config.yaml
model: "model that predicts concentration at each pixel"
train_examples: 47500
encoder_moe_every: 1
decoder_widths: [32, 64, 128, 128]
targets: "concentration"
max_grad_norm: 1.0
max_steps: 9000
lr_schedule: "poly"
final_lr_fraction: 0
Rows from block 2 of the decoder, named by matrix and row number. Each number is 128 + 32 x the weight over its row's rms, rounded and kept within 0 to 255. All counts start at 0. After the name is the row's rms in percent of the matrix's.
# conv: 3x3 conv (decoder.decb.0.0.conv.weight, 128x128x3x3), inputs 60-69, a 3x3 kernel for each
conv.0 097 [149  86 104 100  98  78  70 132  83 154 166  95 164 166  90 149 214  66 176 123 125 105  88 122 124  84 151 103 138 118  98 121 115 106 143  72 123  94 108 122 117 118 128 131 141 141  73 139 185 123 166 143  79 103 119 134  92 122 108 108 124  98 125 149 130 137 146  91 112 185 138 153 115 111 114 137 163 155  89 189 127  81 106 117  98  71 114 173  85  92]
conv.77 097 [136 130 171  81  93  89  97 117 100 176 128  69 177 170  97 136 177 117 150  96 158 159 107 139 138 115 122  95 132  89 121 149 128  58 103  99 148  78 155 144 139  90 133  83 139 122  96 125 126 134 146 161 128 168  87 180  96 139  68 145 126  86  83 158  64 122 164  91 118 156  63 135 116 115 107  90 161  77  75 204  76 117  80  95 129 142 122  84 132 154]
conv.78 099 [186 135  85 171 112  93 128 140  99 152  75  79 112 120  99 107 146 100 111 116 162 164 183 127 102 110 191 150 134  91 128 150  79 158 162 137 129 108 103  66 135 125 121 134 124 101 102 130 117 127 151  68 148 130 173 112 135 142  78 134 106  81 145 126 102 122 165 145 154  85  71 129 129 165 116 114 135 150 125 157  97 111 101 159  95 109 114  85 150 183]
conv.79 099 [152 140 105 176 167 145 118 149 107 119 127 103  85 142 131 111  73  67 162 141 115 123 185 120 174 239 223 191 150 128 145 116 117  98 122  88 116 112 111 127 221 110  90 121 123 124 135 183 182  98  93 148 141  68  63  98 126 119 138 152  88 169 113 116 108  86  98 156 106 133 123 134 211 127 124 102  93  68 125 112 116  82 153 101 188 102  65 115 112  88]
conv.80 100 [146 131 107  60 115 105 136 142 148 112 188 119 149 106 151 157 162 131  93  91 129 112  95 151 153  85 150 147  96 105 112 165 138  82 138 125 132 138 115 107 143 143 117 102 118 130 124 122 136 121 142 171 128  58 142  97 188  92 191  97 176 153 201 135  90  89 150 100 163 102 166 108 186  62 121 127 108 104 128  90 123 113 160 130  72 103 104 101 163 169]
conv.81 101 [171 133  93 180 125 124 122 108  78  85 149 104 171 129 102 139  56 111  75 153 183  66 181 157 107 130 158 182 126 120 148 173 144 135 175 120 125 128 115 197 118 134 177 154 115 171 145  90 177 114 134 125 128 120 126 131 115 164 125 153 101 165 114  72 117 125 143 162  96  94 132 152 146 122 115 176  90 107 115  74 101 129  95 157 159  95 126 150 152 161]
conv.82 100 [107 158 111 132  93 106 117 155 146  90 137  89 114 153  84 111 170 130 150 155 143 161 119 132 111 120 135  72 125  92 129 185  80 140 166 111 194  98 129 157 123 121 165 117 107 136  92 106 137 104 132 167 128 159 112 118  82  84  84 102  98  76 104 169 126 150 104 131  97 113 113 206  95 131  95 136 168  69  97 182  99 117  64 110 106  31  88 112  84 177]
conv.83 100 [166 100 155 139  89  74 135 143 150  88 146  91 110 144 122 121 126 146 174 111 153 184 116 120 191 135 135 115  54 110 172 134 116  89 101 165  57 106 121 148 131 174 129  83 115  88  89 178 126 171 169  92 140 119 126 139 127 138 126 161 149 128 148 100 136 121 134  97 170 170  84 203 121  81 125  92 121 154  78 110 133 142  83  78 129 135 160 161 139  99]
conv.84 103 [165 105 136 118 235  70 132  94 179  97 216 108 128  89 159 231  94 142 121  56 139 124 125 110 122 105 123 144 115 106  80 216 111 113 107 122 151 109  95  92 193  84 121 139 115 123 158 124 117 134 124 132 128  81 155  83 148 152 204  83  97 115 133 138  78 116 149 167  98  88 182 109 131 166 119  95 117 145 131 149  73 132 119 105  86 156  97 176  93 137]
conv.85 099 [134 132 205 193  61 166 140 135 243  98 141 157 134 157 141 178 128 194  90 154 178 125  88  80 118 102 135 157  80 215  97 111 136  77  93 107 166 151 145 161 120 123 114 135 143 153  76 161 133 156 116 135  76 133 142 119 161 131 133 139 171 143 123  85 126 128 185 105 153 129 136 114  89 134 108 107 137  78 150  94 137 104 155  95  91 134  86 104 110 108]
conv.86 097 [ 83 150 114 169 141  85  71 172  92 137 227 157 138 188 132 122 172 142 155 133 141 122 149 138 163 101 135  77  45  85 112  91  77  76 141 134 142 149  88 142 116 100 128 117 104 135 140 153 135  81  93 160 127 149 152 109 118 168 126 140 158 135 156 137 146 110 140 156 150 123 150 186  95 119  88  76 102 109 139 108  71 144 100 139 121  91  90 126 129 134]
conv.87 099 [ 81 129 134 100 119 136 128 143 127  76 114  93 195 136  96 125 128  63 154 190 141 125 138 127 146 128 177 114 141 120 138 112 127  84  96 169 130 174 149 170 149  89 129 136 121 138 132 170 186 173 121 119 135  96  87  51 104 100 126 105  83  84  97 129 161 178 109 144 150  94 190 119 114 130 115 143 132 100 146 138  93 151 130 151 125 109 147 171 117 110]
conv.88 102 [134 131 106 139 129  66 101 139  65 113 122 129  81 117 140  94  81 125  76 145 160 125 122 138 133 162  87 114 172 128 116 126 139  92 135  71 149 148 128 147 149 135 105 164  92 139 134 156 180 170 114 121 113 116 122 145  79 128 102 109 152 170 114 130 133 160 141  84 114 129 100 109 186 198 142 102 105 114 170 171 156  94 173 127  78  97  71  92 146 191]
conv.89 098 [133 140 119  48 121  83 151 149  80 121 124  91 131 133  98 138 109 119 142 171 176 127 148 136 124 120 149 141 149  80 116 111 176 128 155 107 227 197 175 147 119 138 173  88  87 167 170 159 122 171 104 118  70 210 107  84 124 112  58 127 125  83  99 191  96 169 121 117 193  94 139 145 140  81 102 134 120  69 153 110 151 119  97 104 126  88 161 116  92 120]
conv.90 100 [129 145 157  88 126  82  91 134 100 163 116 110 149 191 149 146 119 186 123 110 127 120 102  91 129 140 148 115 112 129 129 105 156 153 128 105  87 146 106 159 139 144  77 139 117 148 130 120 106 146 104 143 116 116 100 119 121  87  83 201  92  91 143  89  88 156 132 127 142  94 170 139 154  95 126  50 127  80 102  85 125 151 167 148 149 149  66 140 125 135]
conv.91 098 [ 93 138 120  84 142  72 138 145 115 120 118 116  75 181 108 103 152  97  81 109 244  99 130 196 119 136 144 131  90  76 154 168 110 143 149  61 146 125 169 116 128 125  88  79 111 116 148 159 114 103 138  83 134 157 156  96 150 175 156 117 143  82 135 105 102 104 137 118 105 146 102  85  61 195  90  99 195 104  99 165 101 155 135 102 159  94 135 173 127 102]
conv.92 103 [108  71 118 119 137 175 109 202 169 137 126 149 128 148 154 116 105 148 155 116 146 149 167 111 118 134 114 136 128 128 156 121 114 124 131 129 168 129 155 115 105 119 102 174 177 141 121 194 136 144 150  77 133  91 116 121 154  99 152 177 132  83 178 123 135 139 146 156 126 126  67 173 143 114 126  77 141 146 184 104 123 179 147 136 137 146 111 140 138 110]
conv.93 100 [ 90 166 102 149 149 108 127 221 152 114 171 146  92 123  99 129 129 128 105  66  89 133 116 149 129 107 158 145 126 134 131 154  95 140 146 123 140 174 142 122 132 133 123 121 114 108 117 198 115  90 150 105 160 113 146 133 167 148 115  75 146 107 154 154 110 131 128 102 146 116 142 185 186  99 111 165 122 126  87 103  86 193 154 144 126 117 203 171 135 125]
conv.94 102 [105  86 146 177  99 116 148 107 163 139 142 144 134 103 105 137 128 157  84 127  65 147 104 170 174 153 108 128 110 147  95 146 106 160 179  95 108 113  80 100 124 149 147 137 123 123 120  85 115  69 138 116 135  86 145 117 150 105 156 119  95 113 137 140  94 108  82 144 105 117 190 131  93  27 155 163 170 140  93 119  81 141 147 114 165  79 176 120 141 108]
conv.95 099 [153 107 110 109 170  80 181 126 121  94  52 106 107 142  90  83  86 117 200 130 170  92 159  96 134 166 144 118 171 138 136 197 124 101 122 129 118  53 125  79 118  64  85  93 108 140  85 116 156 167 142  95 132 141 102 114  61  35 171  67  63  91  14  99 140 129  97 141 118 103 141 146 141 132 141  77 130  96 129 106  50  75 127 112 115 102  48 115 113 113]
conv.96 103 [151 108 128 160 130 130 109 142  92 134 145 118 118 159 126 134  83 182  93 188 124 151 117 197  66 101 167 137  67 171 129 156 143 153  84 129 148 128 111  98 145 149 199 150 101 106 140 117 155  86 148 102 102  80 198 119 186 147 133 121 159 120 127  93 131 112  82 124  78 147 111 147 142 131 116 190 130 126 111 147 112 155 131 124 163  77 155 133 181 149]
conv.97 101 [ 94 156 111 158 128 121 126 156 112 166  79 145 119 142 166 165 129 146 101 134 135 132 107 141 167 117 129  94  74 146 179 122 151 141  95 105 138 113 106 134  73 112 154 105  92 160  92 151 113  77 130 173 112  84  90  96 131 157 141  74 131 124 143 162  82  91 131 104 102 147 119  98 108 128 106 115 163 155 105 133 129 101 103  94 138  53 100 150 144  75]
conv.98 098 [ 68 112  50 139 153 107  55  79 107 133 130 129 111 163 111 143 129 107 117 105 123  84 173 117 124 152 130 160 162 152 153 159 164 123 112 124 105 141  45 101 111 155 103  99 125 141 116 111 148 171 164 109  91 136 114  64 105 127  97 104 120 110  80  90 110  78  87 137 141 116 138 160 142 152 115  85 105  89 119  78  60 166  97 131 176  70 159 171 112 131]
conv.99 101 [ 97 118 140  47 104 147 144 159  87 113 159 137 129 151 140 159 128 116 178 124 151 151 161 128 141 106 117 143  77 118 111 144 176  99 107 145 106 103 136 125 170 143 149 151 137 133 133  89 135 116 167 116 136  88  99 144 179 172 128 126 154 132  71 125 128 121 152 146 173 149 156 131 109 126 158 119 138 174 127  92 150 205 143 130 150 120 150 127 136 145]
conv.100 101 [141  98 188 188 159 114 130 162 163 192  96 141  93 223  98 113 174 138  80 164 117 138 152  72  99 185 109 122 138 135 154 139 158 150 107 109 125  93 147 179 151 197 136 124  97 134 137 176 172 153 142 127 185 122 140 156 141 138 110 178 119 120 100 116 134  87 144 147 109  91 131  96 148 113  59 141  93  80 141 122 156 133 153 168 164 156 149 122 151 105]
conv.101 099 [109  73 123 160   0 177 102  65 166 105  63 119 174  85 172 205 120 153 176 166 165 128 125 145 127 138  80 154 127 151 102 122 125 168 176 112 110 156 142 151 132 133 119 122 140  78 131 148  63 174 177  76 128 160  69 111 120 144 124 122 122 162 146  79  87  88  72 134  97  94  86 118 111 118 129 170 124 122 123 171 140 104  59  52  87 139 111 116 109 116]
conv.102 100 [182 119 164 159  97 156 166 109 140 135 168  79 103 128  51 158 125 121 122 114 163 123  91 172  84 126 146  68 108 153 113 107 135  70  87 112 136 123 208 138 154 130 185 127 152  70 106 144 115  70 105  98 112  97 105 158 130 118 169 141  99 166 157 106 107 139  73 131 130 105  98 125 121 143 123 158 167 159 116 176 139  98  78 104 103  77 124  96  79 158]
conv.103 099 [155 177 125 117 114  72 105 170 111 114 120 134  77 158 111 126 104  75 167 182 144 168 127 124 155 169 189 125 158 171 138 139 104 121  79 117 130 151  97  68 130  58 115 140  77 107 130 150 157 215 179  90 134 147  61 109 105  89  54 121 146 140 179 147 140 115 118  75  96 142 163 156 122 112 131 159 113 123 112 144 139 106 125  54  97 145 137 113 111  83]
conv.104 101 [137 170 177 159 148 122 148 119 139 174 159 133 125  53 123  87 115 147 125 113 131 182 156 184 147  75 134 120 109 113 124 147 140 117 113 116 136  85  53 145  49 129 141 112 143 150  91 151 160 114 111 134 110 102 107 117 159 124 175  97 117 117 166 152 144 126 142  96 162  80  50 126 144 107 122  61  69 105  99 106 154 162 126 150 138  87 123 155 159 122]
conv.105 100 [111 154 151 170 140 110 109 155  75 115 145 153 184 182 103 131 112 204  95 135 120 141  72 127 107 147 134 165  80 147 146 202 112 125 142 127 174 142 135 141 168 120  99 166  94 105 114 127 156 110 117 147 113  81 165 125 129 127 149 148 167  86  68 139 135 110 106 199  76 119 119  98  54 108 145 182 108 187 116 169  98 146 175 155 152 137 176 207 139 188]
conv.106 100 [113 177 139 148 149 163  73 111  44 110 130 136 144 129 118  93 165 150 166 151 129 164  93 102 117 137  86  63  81 123  49  68 152  95 136 107 107 106  85 136 140 146 105 145 143  79 153 116 164 130 108 126 111 155 124 135 130  79 143  84 165 123  89 134 174 126 109 203  80 123 134  88  96 134 121 169 105 143 121 104 144 113 135 147 158 140 134 123 122 189]
conv.107 098 [132 160 146 122 214 147 103 152 149 168 173 148  88 134  85 130 135 183 147 124  90 117 131 126 107 123 144  95 112 169 110 181 114 149 112  90 147  46  93 114 166 139 135  93  45 155 175 113 120  90 160 137 127 152  92 105 160 110 172 117 120 138 101 142  66  79 103 164  92 124 127  75 132 157 115 153 102 132 124 111  84  73  72 127 108  85  58 155 140 153]
conv.108 102 [ 92 108 125 162 102 158  51  99 134 157  95 114 139 103 138 127 112 125 114 139 108 168 116 158 148 126 117 190  52 172 114 132 178 160  91 145 124 176 127 156  96  94 129 157 127 131  81 112 188 109 152  61 107  83 109 170 129 146  86 151 126 140 146 156 153  56 105 148  87 148 110 141 101 108 182 184 132 122 115 105 147 130 138 105 140 109 122 167 139 122]
conv.109 102 [114 119 117 182 202 107 131 159 111 149 148 119 146 198 121 105 100  74 189 105 170  95 161 105 230 173 190 115 127 128 145 116 108 127 121 140 132 133 176  87 121 206 101 101 141 133 135 117 168 145 121 114  83 132  94 133 163  66  76 109 153  49 118 110  82 189 116 127 202 132 131 197 143 180  80  49 116  79  92  90  79 134 132 165 138 166 135 105 154 163]
conv.110 099 [ 77 211 106  87 197 118 101 150  56 102 190 119 163 126 137 144 185  81 148 104 141  90  95 130  87  76 116 109 129  96 126 105 101 119 156 116  93  98  74 162 156 125  83 146  91 138  93 166 121 125 100 137 118  87 125 101  62 115 130 117 151  95  65 119 139 124  97 145 111  87 152 147 121 125  99 117 123 107  99  83 131 171 136 183 131 130 138 153  97 110]
conv.111 098 [175 110 109  63 191  72 167 109 160 115 182 118 148 123 125 183 160 124  93 104 134  93  75 136  92  56 145 134 180 114  63 166 112  81 112 103 188 102 156  52 169  80 158  86 137 175 153 139 144 120 128 133 115 136 172  94 127  97 184 150 104 108 110  83  88 166 143 112 129  69 157 141 107  93 136 110  62 124 158  84 141 110  86 157 109  84 155 127  79 140]
conv.112 097 [126  71 110 164  79 141 162 152 132 117 109 136 115 157 162 133 131  99 128 131 171 107 229  86 119 143  82 126 125 130 146 109  83 121  95 108 143 159 118 153 130 164 160 171 211 114 119 129 104 132  97 145 119 117 127 157 161 162 124 155 210 116 138 146 180 114 171 108 155 169 176 137 165  63 155 126 100 143  98  97 157 161 147 133 123 172 189 159 156 165]
conv.113 100 [ 96 135 121 134 162 146 134 111  91 179  99 155  57 179  77 138  96 124 172 142  95 141 107 106 109 130 103 149 149 201 142 178 145  94 116 145 116 113 136 153 131 224 157 123 118 137 135 160 251  94 188 162 181 132 107  90  76  79 197  75 167 111 127 131 123 143 171 161 111 124  88 152  87 144  60  85 111 172 138  93 115  98 161 146 178  57 114 162 177 159]
conv.114 099 [110 154 171  27 159  89 137 168 129 145 139 114 123 174 132 133 123 119 109  75 132 131 114 129 188 147 163 158  95  90 164 113 151 105 105 122 126 178 152 125 105 132 148 174 110 113 132  96 118 143 123 152 151 110 186 128 108 113  72 138 189 119  90 161 156 129 130 179 181 125 219 201 147  75 118 162 138 129 150 143  77 202 207 125 175 176  93 179  68 145]
conv.115 099 [ 94 208 130 112 186 121 101 174 164 155 142 106  92 130  97 127 196 119 120 163 156  64 146 131 146 138 135  74  98 139 155 105 129 123 125  54 145 130 129 156 124 120 121 114 148 164 148 134 135 174 124 142 127 129 161 108 172 141 146 148 160 138 185 101 150 177 198  81 130 150 110 146 158 125  14 107 121  80 174  95 136 127 122 151 152 137 127 158  98  96]
conv.116 100 [142 119 145 158 162  82 149 129 113 168 151 151 113 133 123  94  37  99  71 152 153  87 171 125 141 166  84 113  90 115 121 146  72 174 131 137 132  67 170 126 120  79 128 134 163 123 112 105 181  88 129 182 114 134 147 158 124  78 114 119 140 123 100 159  73 131 121 203 151 126 117 165  93 109 127 113 126  40 118 122  96  65 182  98 139 103 140  81 123 148]
conv.117 096 [108 125 118  92 151  80 146 137 102  92 195 112 152 177 124 140 228 100 154  97 122 111 104 128 155  60  82  86  98 168  66  88 128  54 113  84 125 113 102 106 112 146 165 153 120 175  74  75 117  78  89 144 114 100 113 156 152 100  96 127 115 107 159 133 187 145 143 102 127 118 159 119 103 102 116 122 132  96  87 102 117 130 101  91 136  34  76 130 120  78]
conv.118 098 [ 91 130 103 158 139 209 154 123  20 119  60 151 167 146  83 118 109  43 137 161  94 139 169 141 111 117 135 133 133 109 110 138 163 155 188  94 127 167  96 107 140 137 152  92 146 122 118 115 149 183  76  90  93 181 102 119 100 115  92 214 154 124 122 172 137 118 152 120 148 108 134 161 112 121 129  85 133  80 116 117 138  66 123 122 133 170 108  74  70 114]
conv.119 100 [ 97 160 186 115  91 223 121 112 150  95 154  93 166  96 141 159 156 105 125 151 194 172  85 148 119 185 149 121  55 195 140 103 154 122  71 109 151 131 154 174 153 123 156 142  70 149 126 126 100 107 106 134 169  94 144 150 122 147 139 135 114  82 109  99 171 116 113 149 139 123 125 174 172 131 118 156 117 148 148 101 115 176 172 129 160 148 150 197 167 158]
conv.120 102 [140 144 128  76 146 184 160 142 109 138  88 117 190 181  98 155 181 145 133  89 100 149  73  93 103  58 111 125 216 175  99 196 198 143 205 148 121 127  95 133 108 160  89 120 126 173 145 136 196 126 136 106  99 144 133 106 133  94 136 116 102 106 124 107 128 134  94 125 132 109 114  94 146 140 125  99 143 135  85 150 138  89 102  84 126 132 136 120 123 151]
conv.121 104 [ 56 169 114  67 166 105 100 147  89 125 134 150  85 201 106 120 131 103 148  93 146  67 147 120 125 166  84 140 105 129 121 129 176 101 148 113 130  71 159 164 122 116 129 115  96 200  92 152 144  90 144 144 142 121 177 102 105 107 137  88 104 193 139  91 132 140  98 115 113 181  49 143 110 118 134  95 137 109 158 144 117 108 141 147 160 107  91 136 147 144]
conv.122 097 [170 126  83 139 165  95 132 132  74 105 153 155 105 183  61 134  96 133 110  83 202  67 117 148 130 162 154 100  87 178 115 224 129 124  86 129 141 124 104 111 111  99  73 115  79 149 109 111 174  85 156 154 104 146 134  69 130 104 136 135 178 129 134 105  98 155 134  82 153 148 160 177  87 115 134 103 152 115  71 115 103 126 152 114 134  96 107 127 111 174]
conv.123 104 [ 90 139 137 103  46 156  92 188 166 139 100 149  82 133 106 155 133 106 113 134 111 124  86 161 124 116 135 105 108 126 165 132 142 131 175 178  87 102 129 180 106 116 145 154 105 152 106 192 113 107 140 167  72  91 107 120 142 125 156 129  88 157 134 118 152 122 164 156 104 160 158 122 109 116 135 142 136 153 108  73  94 112  97  85 165 119  77 177 139 109]
conv.124 102 [125 142 127 110  96 126 122 136 160 109 153  96 126 112 117 155 123 112 139 121 119 125 107 102 172 104 144 186 178 123 188 177 180 112 163  91 110 115 103 117 114 133  78 116  80 140 147 112 127 169 124  97 134  95 106  70 167 104 154 106  81  82 166  92 109 131 117  91 142 109 137 123 116 167 116  95 106  74 134 117 107  96 131 125  82 103 114 120 104 105]
conv.125 103 [104 149 146 139 122 126  73 124  89 111  84 138  51 170 111  43  80 118  99 156 108 107 124 148 109 159  92 132 127 104 138 158 119 137 135  99  99 161 130  92 152 147 104 145  50  90 149 196 150 101 142 150 160 141 157 142 174 163 152 118 162 116  96 140 113 131 139 136 111 129  90 140 117 178  56 123  68  53 115 188  96  93 130 135 145  83 102 215 152 105]
conv.126 101 [133  92 124  64 186 152 124 125 136 115 183  45 166 165  99 160 133 102 133 160 188 161 158 112 145  39 153  67  81 141 115  58 151  84 113  67 120 175 136  52 165 100 113  98 131 102 140 115 117 156 134 134  89 146 161 146 148 146 140 104 139  72 147 134 138 141 136 133 137 129 154 179 124 143 104 122 185 107 148  80 163 166 110 131 105 166 111  89 146 107]
conv.127 098 [166 124 159  60 157 154 170 125 132 124 179  81 163  79 125 128 197 130 113  95 152 173  47 135 128 111 173 106  87  80  95 127  97 111  80 123 156  99 127 139 183  60 151 173 143 136 127  94  93  95 101  76 121 113 147 108 172 121 126  91 112  79 105 162  89 126 131 141 143 141 126 121  85  75 112 119  92 150 121 137 118 156 121 141 168 147 114 133 107 180]